From a checkpoint of a small sound classifier: arch transformer, batches of 128.
Rows from block 3 of a small sound classifier, named by matrix and row number. Rows with one number within an expert belong to one neuron, the router's apart. Each number is 200 + 20 x the weight over its row's rms, rounded and kept within 0 to 999. All counts start at 0.
Before each expert's rows are labels from the 100 clips, of 14976, where the router gives the expert most weight on average: "strongest on" is what is common among them. Only what is clearly more common there than usual is listed. The data: struck, bounced, scraped and rolled objects made by modal synthesis.
# router: slot weights (model.blocks.3.mlp.router.weight, 16x128), inputs 0-42
# up: expert up (model.blocks.3.mlp.up, 16x128x128), inputs 0-42
# down: expert down (model.blocks.3.mlp.down, 16x128x128, transposed), outputs 0-42

# expert 6
strongest on: glass-like damping; repeated hits
router.6,208,198,137,182,194,195,196,212,208,180,173,212,200,202,190,176,199,202,191,224,174,178,179,233,184,217,176,224,190,198,215,166,193,220,176,189,182,188,284,189,224,204,217
up.0,206,198,168,224,218,195,203,225,162,210,152,204,199,210,208,203,200,192,199,236,198,197,170,209,233,174,189,219,180,224,174,212,174,207,190,211,203,195,201,171,208,153,201
down.0,241,207,142,199,215,171,207,207,181,204,175,189,197,178,232,173,221,200,205,220,200,214,186,212,226,220,197,203,212,200,200,154,201,178,189,172,196,227,200,213,195,174,225
up.1,199,190,202,163,226,197,204,208,210,180,224,189,187,194,195,202,199,184,196,188,192,189,160,208,196,148,193,209,165,190,198,177,231,158,201,216,188,232,211,267,201,202,208
down.1,195,165,216,192,148,210,195,190,195,162,212,218,218,218,198,171,207,180,182,161,232,211,263,216,207,202,205,155,208,183,196,196,223,256,192,178,208,152,188,205,227,200,205
up.2,206,180,206,202,190,185,205,200,214,223,147,205,198,218,199,168,178,212,205,189,191,183,204,200,199,212,214,206,203,199,216,206,167,182,191,180,225,199,204,147,199,209,206
down.2,241,194,295,197,200,193,204,200,202,180,206,212,187,202,197,205,200,188,224,170,198,221,178,215,179,205,196,183,201,187,213,190,156,201,205,179,130,207,196,233,214,205,213
up.3,187,207,177,203,197,203,187,205,191,198,228,208,217,190,187,215,229,209,219,196,252,194,199,189,195,205,210,201,211,212,219,253,188,165,220,200,185,206,207,188,198,206,184
down.3,225,202,112,238,202,195,228,192,194,221,181,189,202,202,224,175,190,247,177,235,185,182,223,214,222,224,216,199,217,192,164,192,201,150,189,177,229,198,215,207,158,185,208
up.4,181,205,188,185,213,212,201,170,203,198,248,198,212,193,212,218,204,217,199,148,272,236,223,160,187,213,210,184,250,191,204,205,200,199,218,180,161,201,203,208,198,219,199
down.4,198,196,124,209,231,173,240,191,185,258,166,191,200,210,219,204,200,218,214,225,205,200,218,183,216,221,204,212,222,199,177,212,192,157,213,218,228,213,215,215,183,193,188
up.5,169,207,169,205,197,203,191,231,166,208,200,200,206,192,194,237,240,206,187,200,235,209,211,168,212,210,213,219,197,200,222,231,194,189,224,229,171,185,204,187,201,207,175
down.5,223,199,119,242,204,188,204,202,203,209,179,209,200,230,245,179,192,231,174,217,187,195,227,216,229,221,201,203,220,197,200,195,197,171,181,176,217,208,241,180,177,181,221
up.6,206,212,204,167,203,190,229,194,205,205,252,201,232,172,195,190,203,209,190,158,205,198,199,212,192,185,215,184,202,169,209,191,215,197,188,173,176,236,196,251,216,196,206
down.6,173,188,182,198,150,222,170,195,199,169,209,209,221,215,204,194,211,170,201,205,242,216,196,202,204,192,204,202,183,215,164,234,211,199,213,242,241,191,186,169,196,203,175
up.7,182,201,163,203,186,202,181,208,177,205,198,207,210,194,214,232,243,204,196,203,235,203,202,168,216,204,226,206,189,181,214,236,184,186,232,241,201,173,203,205,199,205,174
down.7,221,203,113,249,188,197,192,207,212,201,192,224,202,216,235,183,189,234,149,200,188,182,226,217,231,230,206,195,210,191,191,198,211,167,184,183,206,200,250,167,173,185,216
up.8,185,194,142,208,219,186,160,192,162,197,215,198,180,203,237,205,197,222,205,208,266,214,197,174,162,183,177,188,244,189,221,196,206,206,207,187,206,209,237,189,187,176,174
down.8,213,177,146,201,206,189,225,195,200,215,207,211,173,226,233,235,207,161,198,185,222,201,189,165,214,206,207,192,151,194,167,189,210,174,245,243,212,200,226,219,179,203,172
up.9,209,199,197,227,197,187,212,204,169,242,148,191,214,202,214,198,189,227,200,214,211,199,201,197,242,219,235,208,199,206,142,222,164,191,191,204,227,166,191,206,194,175,206
down.9,248,203,177,197,222,155,192,192,186,204,184,198,191,195,229,196,194,215,239,188,209,203,212,205,206,200,202,209,215,166,227,194,179,179,187,188,167,242,209,215,187,173,210
up.10,222,199,197,177,220,196,238,151,226,225,247,211,202,175,200,179,198,206,202,182,208,172,174,212,202,179,221,154,199,196,183,187,206,197,190,190,186,222,211,209,176,204,209
down.10,182,192,166,194,179,223,168,191,197,179,208,207,248,195,215,184,202,209,192,219,262,207,217,205,208,202,202,187,208,207,202,212,204,206,187,233,231,184,197,148,220,184,198
up.11,177,206,188,198,216,211,195,178,197,193,262,198,206,191,197,214,214,211,203,166,264,214,205,181,187,210,213,172,233,199,198,216,203,199,212,188,163,203,203,231,191,224,195
down.11,206,200,148,230,209,188,236,202,187,247,139,172,196,198,227,205,196,214,210,221,202,194,217,188,223,206,200,220,211,198,180,216,198,181,203,219,232,209,209,211,163,188,185
up.12,167,173,165,255,212,230,179,233,215,202,205,188,209,172,211,225,237,223,147,199,200,223,191,194,206,201,169,176,223,197,211,196,215,214,217,210,195,191,210,155,204,201,186
down.12,201,231,149,216,196,217,198,219,222,190,167,209,199,229,185,200,230,201,172,211,180,201,217,196,197,213,239,193,194,204,201,200,206,218,209,191,222,187,207,194,200,230,197
up.13,156,210,177,214,194,206,180,218,180,209,210,195,210,196,192,236,237,215,197,196,242,213,212,169,214,212,216,219,198,194,208,226,202,195,230,227,172,169,198,190,193,207,175
down.13,217,210,134,251,204,187,204,201,194,216,160,204,202,211,258,185,190,236,184,211,194,182,215,202,228,222,200,201,230,199,193,205,199,156,184,187,208,219,221,174,158,187,208
up.14,218,187,204,200,193,195,211,197,195,216,165,206,218,224,210,188,172,228,196,172,201,199,240,196,204,220,243,186,221,174,236,220,163,191,190,167,222,193,193,192,224,192,208
down.14,237,202,235,180,206,168,214,188,197,202,200,197,217,204,202,217,207,196,237,175,213,231,206,193,201,203,227,197,199,188,178,197,132,205,206,215,153,205,178,219,207,211,199
up.15,210,200,208,217,174,192,214,203,212,239,157,218,190,218,196,174,182,206,207,186,192,177,203,187,197,225,200,207,205,200,233,207,155,178,195,174,228,210,203,144,190,210,198
down.15,220,187,320,198,205,199,202,197,199,179,217,209,183,201,195,209,200,183,219,170,204,219,179,210,177,199,186,186,203,192,215,196,177,207,203,186,134,203,198,226,227,203,200
up.16,166,189,191,211,204,209,213,187,188,206,214,200,207,188,208,204,239,225,199,186,269,228,212,163,208,212,205,199,223,182,213,233,178,186,216,176,169,193,196,198,194,205,159
down.16,202,206,150,206,225,158,225,196,174,234,172,151,220,175,210,204,198,253,188,220,195,202,208,187,197,210,221,198,229,213,196,194,202,165,192,217,214,166,198,212,179,184,198
up.17,202,189,201,165,232,200,203,208,215,191,219,192,180,195,189,208,198,181,196,191,186,184,166,204,195,146,185,215,156,192,198,171,229,157,203,219,193,232,217,260,201,203,209
down.17,198,167,226,200,147,206,193,189,201,163,213,221,212,221,194,166,203,180,180,153,216,202,255,228,204,208,201,158,210,177,199,191,225,249,189,166,201,162,194,207,222,204,208

# expert 5
strongest on: repeated hits; ceramic-like damping
router.5,207,212,190,213,251,165,212,200,188,223,202,223,187,234,225,199,190,237,217,196,196,191,180,184,200,213,200,202,189,200,193,226,169,207,182,170,211,191,215,186,187,180,213
up.23,207,201,193,202,233,200,213,144,200,215,249,204,211,196,200,189,198,175,189,190,214,198,205,209,194,203,201,167,217,230,177,186,203,232,196,191,179,228,211,219,195,199,200
down.23,212,180,208,184,212,213,199,164,223,192,189,176,209,197,189,179,200,209,220,214,223,216,224,210,203,142,201,236,196,214,200,201,163,226,202,202,219,217,191,163,195,200,211
up.24,226,202,190,217,190,203,203,200,196,212,166,211,228,201,194,227,221,178,174,199,201,216,240,206,240,240,227,202,196,231,167,215,184,216,209,236,188,194,199,221,207,193,194
down.24,177,214,166,224,180,192,225,223,202,188,181,208,201,181,203,201,194,189,186,198,200,207,201,226,231,241,196,228,195,211,186,198,191,155,197,199,171,182,215,221,189,210,208
up.25,197,174,145,154,186,209,200,201,201,183,200,190,207,192,180,204,212,199,178,217,246,194,181,199,199,164,201,193,197,198,207,175,211,196,198,189,160,210,226,210,250,200,202
down.25,190,207,158,212,219,195,195,204,197,209,194,193,168,216,203,172,193,255,202,221,194,196,193,201,190,189,161,207,208,207,240,204,188,205,177,198,204,203,239,136,207,166,236
up.26,190,194,188,200,210,193,203,189,201,203,201,239,187,200,205,220,224,231,212,202,257,202,211,179,230,201,202,199,248,206,207,208,200,195,216,169,224,200,202,199,229,205,185
down.26,176,205,112,213,205,205,181,203,222,227,201,196,209,238,201,231,194,168,218,193,185,190,221,167,201,227,184,197,205,221,186,208,203,196,227,223,200,213,228,200,159,228,168
up.27,169,224,201,202,200,216,190,197,226,190,260,198,198,189,187,197,202,200,183,207,196,188,200,180,208,238,221,146,216,195,175,215,257,196,209,201,166,172,199,186,184,239,177
down.27,191,160,196,203,177,212,199,218,197,203,189,200,184,204,207,253,205,141,200,216,201,233,200,164,208,176,182,233,148,206,195,187,194,203,241,247,214,213,207,208,216,199,164
up.28,198,184,157,148,191,217,202,194,205,171,194,189,205,176,169,204,219,201,189,245,240,187,188,211,197,174,199,190,191,204,200,189,230,201,199,204,167,204,221,203,267,207,200
down.28,181,212,137,215,213,207,201,211,208,210,192,194,165,214,212,172,200,252,204,208,197,199,188,200,195,198,154,201,207,210,222,200,194,196,190,194,203,200,223,144,193,181,241
up.29,191,198,159,153,190,213,161,197,202,190,237,202,206,202,185,211,213,194,195,229,232,184,183,209,193,195,192,189,205,221,216,195,232,208,214,198,143,204,229,193,237,203,183
down.29,173,206,175,191,224,187,188,198,189,216,196,195,176,224,212,168,192,226,208,210,207,200,181,202,200,199,158,202,225,218,225,214,188,203,183,196,188,198,213,142,199,175,238
up.30,172,203,190,196,208,265,225,194,230,227,201,171,184,172,182,203,205,201,215,199,201,195,191,190,215,232,209,234,144,207,191,198,204,196,222,225,188,197,215,179,179,235,192
down.30,187,199,317,148,199,201,196,182,196,194,217,198,186,198,189,228,211,154,214,188,199,209,200,205,200,194,180,203,200,209,204,201,199,199,237,202,190,186,189,216,219,223,199
up.31,186,209,202,185,168,173,187,229,162,183,205,160,218,183,200,194,192,236,197,188,210,201,184,209,173,194,197,228,209,183,218,203,198,204,184,182,204,208,196,197,205,171,208
down.31,214,178,209,188,226,180,179,165,204,193,218,200,210,190,193,195,199,200,213,191,197,203,198,211,201,235,189,159,215,166,205,173,210,218,195,200,189,173,196,201,219,200,200
up.32,194,199,171,168,228,199,186,194,197,192,199,222,173,201,216,232,219,210,213,194,276,226,212,176,201,142,197,205,236,200,228,199,195,196,214,200,212,204,215,189,250,201,172
down.32,195,198,133,213,204,205,182,196,202,199,213,233,206,219,215,225,197,189,199,163,215,215,259,170,193,220,190,199,234,186,200,217,206,206,233,190,181,249,236,202,197,214,167
up.33,158,195,196,143,206,196,194,203,200,173,198,193,190,189,202,202,236,211,219,253,241,201,198,183,206,169,196,215,221,220,223,205,227,198,200,197,204,178,200,172,216,212,171
down.33,203,216,155,199,183,192,204,233,233,185,183,221,202,195,217,209,244,148,202,216,197,216,200,199,197,207,208,203,203,224,205,179,204,197,203,204,195,224,210,205,211,220,189
up.34,209,201,179,212,206,222,200,205,210,205,195,200,176,168,199,245,235,179,206,247,202,200,224,191,213,194,159,196,224,216,198,154,203,206,214,226,217,209,240,234,196,207,163
down.34,186,199,235,200,240,196,194,198,159,186,226,175,183,183,187,203,210,207,213,201,206,230,202,204,179,189,172,220,239,217,244,203,181,199,182,189,186,224,187,210,202,180,226
up.35,195,200,187,174,202,202,207,197,193,211,210,216,172,199,215,233,201,218,199,191,273,206,197,165,197,184,214,191,232,171,221,213,202,160,207,182,207,210,202,199,229,206,178
down.35,202,151,134,219,201,200,171,203,216,201,211,211,204,218,230,236,209,154,189,198,209,195,210,179,201,200,197,171,197,199,200,205,221,163,227,217,206,202,246,199,204,222,151
up.36,189,211,171,199,213,194,199,194,195,196,195,212,186,179,203,214,217,234,235,228,232,202,226,197,219,165,191,229,233,225,201,198,197,210,204,193,230,190,218,193,227,197,184
down.36,183,213,140,195,213,182,202,197,203,224,202,200,191,221,201,250,203,158,225,188,195,208,231,148,196,204,176,207,232,221,198,200,202,205,241,204,182,230,222,231,179,223,165
up.37,171,203,190,193,211,267,227,192,227,232,203,169,183,170,173,204,203,200,216,198,201,195,191,191,211,232,211,234,145,205,191,198,203,197,223,227,183,199,215,185,177,237,196
down.37,188,199,320,150,199,203,196,182,196,196,214,199,186,197,190,229,211,155,214,189,200,210,200,204,201,194,181,203,199,210,204,201,195,199,237,204,192,185,189,213,217,218,199
up.38,258,200,190,226,169,216,189,187,190,221,195,234,227,219,208,198,208,203,201,201,204,218,249,209,221,206,235,177,193,209,202,201,187,221,217,224,231,171,200,230,234,187,202
down.38,178,203,143,217,192,207,218,217,202,223,160,186,195,169,190,200,197,208,205,200,222,203,241,205,266,207,186,229,184,236,159,190,192,205,198,228,222,166,224,202,172,202,209
up.39,190,184,150,164,199,209,169,183,204,191,233,208,202,202,186,207,205,187,188,217,241,182,182,212,196,202,193,177,207,205,207,196,216,204,206,202,139,201,239,214,244,202,191
down.39,167,202,180,195,212,186,177,203,182,204,195,204,185,230,212,168,196,221,212,203,217,208,201,212,195,199,162,208,232,215,228,222,181,207,191,207,180,204,205,146,205,177,236
up.40,194,184,191,189,220,201,192,194,191,191,197,213,183,200,222,241,223,222,210,191,292,231,216,179,219,169,210,200,248,196,207,208,189,177,221,191,211,201,198,191,231,202,169
down.40,189,197,126,217,194,216,175,199,214,200,201,224,217,225,214,222,189,160,201,174,211,199,262,189,206,232,198,196,211,188,176,229,217,203,239,218,200,231,232,199,181,221,157

# expert 0
strongest on: wood-like damping; repeated hits
router.0,197,179,199,220,185,171,223,214,167,219,188,235,184,227,257,217,197,185,181,189,223,212,196,170,203,204,217,177,205,191,177,206,188,189,198,189,211,207,202,237,190,173,189
up.23,193,188,205,194,192,215,167,207,198,142,178,169,215,216,191,186,203,217,198,215,196,200,203,209,192,239,213,200,237,205,218,208,184,210,191,200,232,195,182,201,199,204,208
down.23,198,189,165,240,232,199,210,198,178,186,199,218,176,191,211,211,216,200,213,210,232,232,217,192,236,244,182,205,251,226,186,201,175,205,199,189,181,170,202,216,193,178,208
up.24,160,231,174,197,141,199,217,222,201,218,213,188,217,197,192,179,203,184,193,202,206,161,164,203,198,215,212,199,195,196,194,199,242,200,183,196,178,198,216,207,180,215,200
down.24,194,203,175,195,195,178,207,198,175,237,215,203,209,239,216,237,202,191,184,175,222,191,194,153,203,198,213,193,191,187,176,234,231,183,213,200,208,222,195,217,190,194,182
up.25,204,208,177,194,215,207,138,194,200,182,226,204,226,198,193,188,213,225,247,225,206,197,199,244,202,220,160,197,227,223,246,202,204,233,200,197,206,185,203,193,213,191,203
down.25,217,179,186,201,233,224,201,165,251,199,199,170,172,206,191,194,184,213,216,204,199,207,201,202,196,197,166,211,179,200,186,157,177,196,200,196,225,185,219,193,194,217,205
up.26,209,211,196,175,206,239,187,185,213,202,206,178,198,148,195,212,210,199,205,236,200,200,209,198,205,230,208,197,212,210,188,190,201,259,210,241,220,204,199,202,197,229,187
down.26,194,205,156,225,200,199,220,190,152,200,208,197,189,199,234,199,174,201,234,205,231,200,211,206,225,235,188,210,203,212,188,207,167,197,182,187,205,196,191,218,157,170,198
up.27,199,188,192,192,188,203,205,205,247,209,163,219,183,217,205,215,204,193,184,210,200,190,188,191,199,156,194,213,156,191,180,202,221,200,214,246,210,202,230,191,199,230,169
down.27,202,186,284,173,199,200,186,180,200,201,218,207,187,229,203,189,190,154,198,179,180,163,196,228,159,185,167,185,178,200,221,201,206,200,188,192,188,204,219,204,211,194,223
up.28,201,201,190,200,262,260,196,203,204,200,211,172,185,158,186,219,230,208,205,235,198,198,211,198,206,215,187,202,202,205,192,197,212,238,209,225,186,212,208,186,198,226,169
down.28,189,182,237,203,257,202,193,184,176,217,229,192,186,208,198,228,226,194,226,228,211,211,174,198,210,204,157,228,236,248,216,212,171,197,207,195,193,222,178,205,155,189,176
up.29,181,207,159,191,208,223,146,221,217,163,197,185,203,197,163,202,213,214,238,261,205,176,173,221,191,220,166,213,218,225,236,203,186,220,213,206,196,197,239,178,211,221,188
down.29,215,212,151,160,204,203,235,202,228,202,210,179,185,203,198,191,162,197,183,201,177,166,185,188,163,181,221,187,161,154,208,201,209,169,203,188,183,202,232,192,210,207,211
up.30,198,185,159,170,206,221,175,206,212,166,218,206,202,177,178,201,221,206,221,247,205,185,171,223,180,183,156,226,210,217,229,181,182,195,198,192,199,203,238,169,246,223,197
down.30,197,217,119,184,209,196,230,197,208,212,208,175,187,199,191,205,189,190,200,195,193,175,192,196,197,196,205,191,182,191,216,210,208,142,213,197,188,209,237,198,190,211,186
up.31,148,194,199,217,177,187,202,212,201,177,194,184,205,204,200,188,177,204,216,195,203,183,146,201,161,186,205,198,233,202,200,201,215,176,162,184,199,227,201,206,192,200,202
down.31,211,183,195,234,210,190,202,166,210,198,194,201,196,198,212,214,217,203,199,197,217,202,200,201,253,251,205,198,225,202,177,181,191,188,217,201,187,169,204,233,144,197,181
up.32,200,226,207,202,195,200,229,204,192,197,184,163,224,185,176,177,199,208,221,227,177,197,214,227,183,188,207,197,175,263,196,231,189,197,184,210,214,195,188,205,200,198,213
down.32,219,172,166,225,197,200,203,168,210,202,217,229,200,238,212,194,174,207,184,178,204,197,230,199,200,205,196,193,216,161,204,207,208,197,190,175,174,203,234,209,200,187,222
up.33,190,252,202,212,211,219,197,159,223,215,246,170,202,168,173,177,207,200,204,216,171,183,208,201,200,220,190,189,201,229,189,250,220,223,200,229,184,213,198,185,178,232,199
down.33,174,156,178,214,196,210,187,205,178,204,234,195,188,228,219,205,205,201,212,190,224,242,224,182,215,198,180,201,204,204,202,184,190,177,188,182,228,245,191,203,188,179,204
up.34,195,196,171,222,174,199,206,199,196,202,236,223,194,202,200,200,198,190,204,202,238,199,163,207,196,200,200,159,220,199,209,202,241,155,194,184,208,221,213,199,203,197,202
down.34,190,206,179,201,187,180,197,202,207,213,211,207,220,212,233,229,199,204,153,183,206,187,199,185,242,232,217,184,210,195,179,221,245,171,223,194,206,202,210,222,173,212,175
up.35,177,199,189,195,215,185,169,190,202,172,199,161,206,206,203,195,187,224,251,199,199,192,186,210,167,181,178,213,241,214,222,192,202,198,185,189,206,198,205,196,192,191,204
down.35,181,177,202,234,218,196,213,187,225,202,154,197,197,192,195,206,224,184,206,218,203,220,163,203,236,263,191,201,203,237,167,159,193,198,203,200,190,171,200,211,162,213,171
up.36,194,225,183,202,219,199,209,198,197,233,201,168,199,154,164,202,207,197,207,254,180,180,188,219,184,170,197,215,204,269,190,208,211,187,195,244,206,221,208,198,204,195,205
down.36,199,200,132,202,194,203,205,194,189,209,217,192,208,230,200,204,160,179,195,183,160,186,199,200,172,187,199,201,174,170,201,198,232,194,189,211,207,216,249,217,221,188,178
up.37,201,194,217,197,191,189,202,228,183,200,174,212,230,209,200,164,208,225,200,200,189,204,208,199,218,203,198,231,181,208,200,210,167,198,196,197,210,172,182,196,202,186,219
down.37,215,209,308,182,194,197,206,205,220,181,184,203,223,180,166,195,200,205,213,206,188,204,199,226,198,200,225,206,202,200,211,182,189,245,197,201,200,192,135,195,245,217,220
up.38,203,186,207,186,194,239,164,177,199,170,188,182,208,206,190,195,222,206,192,224,200,207,217,199,211,247,215,180,233,218,204,222,194,260,203,210,249,175,185,195,204,208,191
down.38,193,200,147,236,198,197,226,208,169,197,197,221,186,173,229,238,221,201,204,198,245,229,219,173,241,228,195,218,246,209,188,220,191,199,216,186,171,188,209,223,193,190,201
up.39,170,202,158,201,200,204,193,187,204,191,214,195,191,174,183,201,193,196,228,214,210,139,135,206,153,177,178,216,204,223,208,200,222,198,196,204,171,217,231,188,193,208,179
down.39,173,227,164,202,175,180,225,204,188,207,206,200,196,194,215,218,218,161,207,200,182,202,161,191,195,194,201,187,176,203,189,214,205,169,200,222,194,233,203,209,214,198,168
up.40,196,171,181,200,186,217,171,206,215,193,203,198,200,180,158,185,194,199,204,227,186,164,182,229,184,189,165,221,215,236,238,194,209,200,188,214,212,212,217,143,254,215,205
down.40,204,220,100,195,186,218,204,203,200,202,199,185,182,211,206,206,192,186,190,216,203,186,181,205,202,201,173,201,193,201,205,205,207,172,205,201,203,204,256,164,200,190,184

# expert 15
strongest on: wood-like damping; one hit
router.15,191,218,122,200,189,198,169,222,190,201,186,224,202,198,175,206,205,190,191,231,202,183,191,214,171,213,178,191,176,196,206,208,214,190,204,228,192,178,250,184,221,202,192
up.0,204,171,173,203,193,203,241,178,204,241,201,242,173,229,221,220,191,172,197,207,204,206,201,182,219,231,197,200,169,199,171,199,190,214,234,238,211,193,240,231,205,201,183
down.0,194,190,146,209,224,199,212,197,196,213,206,214,178,248,203,184,174,204,213,220,185,147,155,218,186,219,166,191,199,217,230,206,197,185,199,198,174,218,228,185,162,197,225
up.1,195,214,133,169,191,184,195,197,196,223,206,202,198,208,209,198,188,223,191,200,197,192,183,196,186,192,202,225,223,188,183,187,208,223,201,184,183,224,262,207,192,208,205
down.1,157,197,190,188,152,168,191,206,187,193,235,199,211,205,190,215,212,186,202,195,225,194,201,183,192,198,207,199,177,191,207,196,247,202,223,225,192,209,196,205,216,197,197
up.2,207,221,189,227,205,185,224,200,214,269,184,221,176,223,209,205,189,196,205,232,174,167,165,184,200,203,179,215,173,200,174,200,194,211,202,207,217,214,234,201,174,204,191
down.2,182,186,189,223,213,194,188,188,200,212,218,238,218,216,199,188,200,201,204,168,199,197,181,204,187,226,199,166,207,208,217,241,213,174,201,196,194,241,200,193,201,191,198
up.3,217,227,163,191,213,207,224,212,199,248,166,187,199,224,187,198,203,207,201,241,150,165,196,194,160,200,180,217,184,224,195,192,182,226,194,194,209,218,221,210,209,200,213
down.3,198,168,131,226,205,233,195,195,202,198,214,214,190,204,178,206,187,199,171,205,206,187,190,210,201,196,190,185,210,179,211,205,230,161,205,177,200,220,211,197,193,198,233
up.4,201,181,205,182,209,218,200,208,210,188,211,197,192,186,194,235,234,176,197,151,222,218,166,204,200,225,212,180,214,191,163,161,222,162,219,211,174,235,197,252,209,222,200
down.4,199,194,220,207,236,230,195,194,193,207,200,172,184,205,196,219,223,161,211,214,216,225,264,193,230,203,182,210,206,197,210,200,195,208,225,205,219,157,178,210,196,203,161
up.5,204,202,146,193,191,197,199,187,194,261,198,234,199,218,206,211,184,182,184,194,220,195,197,178,213,222,222,190,196,179,182,205,178,201,222,216,193,211,231,239,205,196,198
down.5,198,206,105,193,201,191,223,198,190,225,210,207,189,251,205,199,162,201,206,193,196,157,191,192,184,217,189,188,189,205,204,229,213,181,203,193,189,215,235,188,169,199,216
up.6,206,216,185,233,236,187,212,201,209,257,190,243,186,225,206,202,192,196,226,221,183,170,166,190,199,197,175,215,170,197,183,207,179,204,199,206,204,212,233,198,183,198,194
down.6,184,183,175,227,218,186,196,187,199,214,219,231,209,227,200,190,199,207,198,176,201,197,184,192,195,223,198,171,216,206,214,240,211,169,193,183,201,224,201,193,201,182,210
up.7,197,216,198,184,197,197,209,203,212,182,182,161,207,193,195,195,202,198,196,210,202,188,210,208,229,216,201,189,163,187,147,184,221,227,201,201,179,126,200,228,201,211,204
down.7,169,150,199,198,155,207,187,209,194,180,189,202,217,204,181,197,187,180,155,162,197,199,203,234,203,206,184,199,191,189,194,197,233,198,198,215,203,234,199,225,215,198,184
up.8,198,208,145,185,197,193,194,192,195,259,196,209,207,218,207,211,191,192,195,203,205,194,197,173,195,214,228,203,217,176,175,214,170,216,212,214,197,207,242,230,201,200,194
down.8,194,200,95,198,198,193,219,199,183,225,223,198,196,246,203,202,166,204,198,184,199,162,197,188,187,210,201,184,192,195,201,232,222,176,202,196,191,214,233,199,185,191,222
up.9,200,197,155,225,221,206,210,186,190,256,204,210,201,215,223,207,187,201,202,202,241,198,178,184,208,210,204,207,220,179,158,202,178,212,206,200,182,208,224,226,198,191,201
down.9,207,215,140,174,194,184,213,207,196,217,196,226,196,256,203,204,168,210,193,207,193,157,180,191,182,220,199,169,184,188,203,228,236,192,209,192,182,225,227,189,201,208,218
up.10,209,200,188,176,270,211,199,201,206,200,194,168,179,163,204,204,232,192,190,237,211,213,192,198,217,205,210,195,189,191,160,157,202,175,197,200,154,196,199,241,190,217,205
down.10,183,206,214,203,176,202,219,209,191,204,183,194,207,193,183,213,189,193,178,218,201,192,249,200,205,213,193,217,184,171,178,210,227,196,225,209,198,193,197,198,216,212,153
up.11,197,196,147,208,221,208,214,166,195,229,218,192,199,201,201,208,193,216,192,172,217,198,202,188,184,233,202,208,220,195,185,201,191,244,207,197,168,220,228,255,185,202,197
down.11,190,196,157,187,194,189,192,205,204,197,193,210,199,232,216,188,183,199,205,219,201,164,183,204,196,225,201,179,154,204,190,212,264,190,191,222,212,219,208,179,192,204,207
up.12,189,202,165,212,234,195,190,208,198,232,195,236,203,224,201,201,193,199,177,218,176,199,201,191,197,205,195,219,206,173,211,202,182,222,192,204,209,213,227,199,224,188,207
down.12,199,189,88,224,209,213,202,189,204,201,242,212,214,215,189,200,215,223,155,214,201,189,178,210,208,228,208,157,214,195,204,213,216,182,202,166,198,208,254,182,198,200,209
up.13,201,210,160,203,163,197,201,186,206,288,186,232,204,238,207,194,208,199,203,178,197,169,202,183,211,196,216,205,179,180,210,205,186,207,205,212,206,220,231,196,166,214,195
down.13,192,183,125,191,200,195,214,185,228,242,217,193,197,265,195,189,196,205,213,216,194,173,195,196,196,203,180,195,186,218,185,206,208,187,209,215,213,185,229,162,186,206,215
up.14,197,199,116,204,197,200,228,166,199,242,215,219,212,203,205,196,196,200,194,188,215,174,187,191,200,205,225,183,203,200,155,211,173,200,214,200,149,204,255,238,197,202,200
down.14,189,197,142,204,186,215,243,203,207,226,207,191,192,233,199,187,192,207,181,200,196,149,180,194,208,204,195,192,187,203,194,220,223,196,204,193,194,196,222,183,141,207,225
up.15,201,183,152,244,200,227,211,211,187,213,198,201,192,200,213,219,226,174,180,220,204,198,163,196,188,189,171,213,170,205,187,199,217,230,219,233,189,215,236,194,194,189,179
down.15,194,202,174,193,225,186,214,174,208,226,207,222,183,245,183,194,204,203,203,241,196,164,212,196,204,215,177,190,185,198,197,229,206,193,218,191,185,198,212,185,163,220,214
up.16,203,199,167,193,217,187,272,162,218,303,210,184,212,197,192,192,194,223,199,187,200,169,185,198,187,177,230,209,202,206,156,187,199,212,199,199,192,221,228,210,202,205,202
down.16,213,170,212,141,189,209,205,171,204,195,197,209,209,200,197,189,177,216,177,222,207,163,203,202,211,173,211,198,184,198,181,203,241,194,191,209,220,189,184,183,256,201,230
up.17,196,194,173,230,228,190,205,212,202,209,193,201,193,222,205,205,207,194,197,222,195,190,149,192,215,205,161,210,201,203,188,179,200,230,196,197,185,204,241,208,191,198,191
down.17,174,194,160,224,178,192,209,201,189,201,205,196,231,212,187,198,200,229,152,183,199,201,208,205,195,241,226,172,211,193,194,223,234,194,189,174,178,193,202,207,236,182,206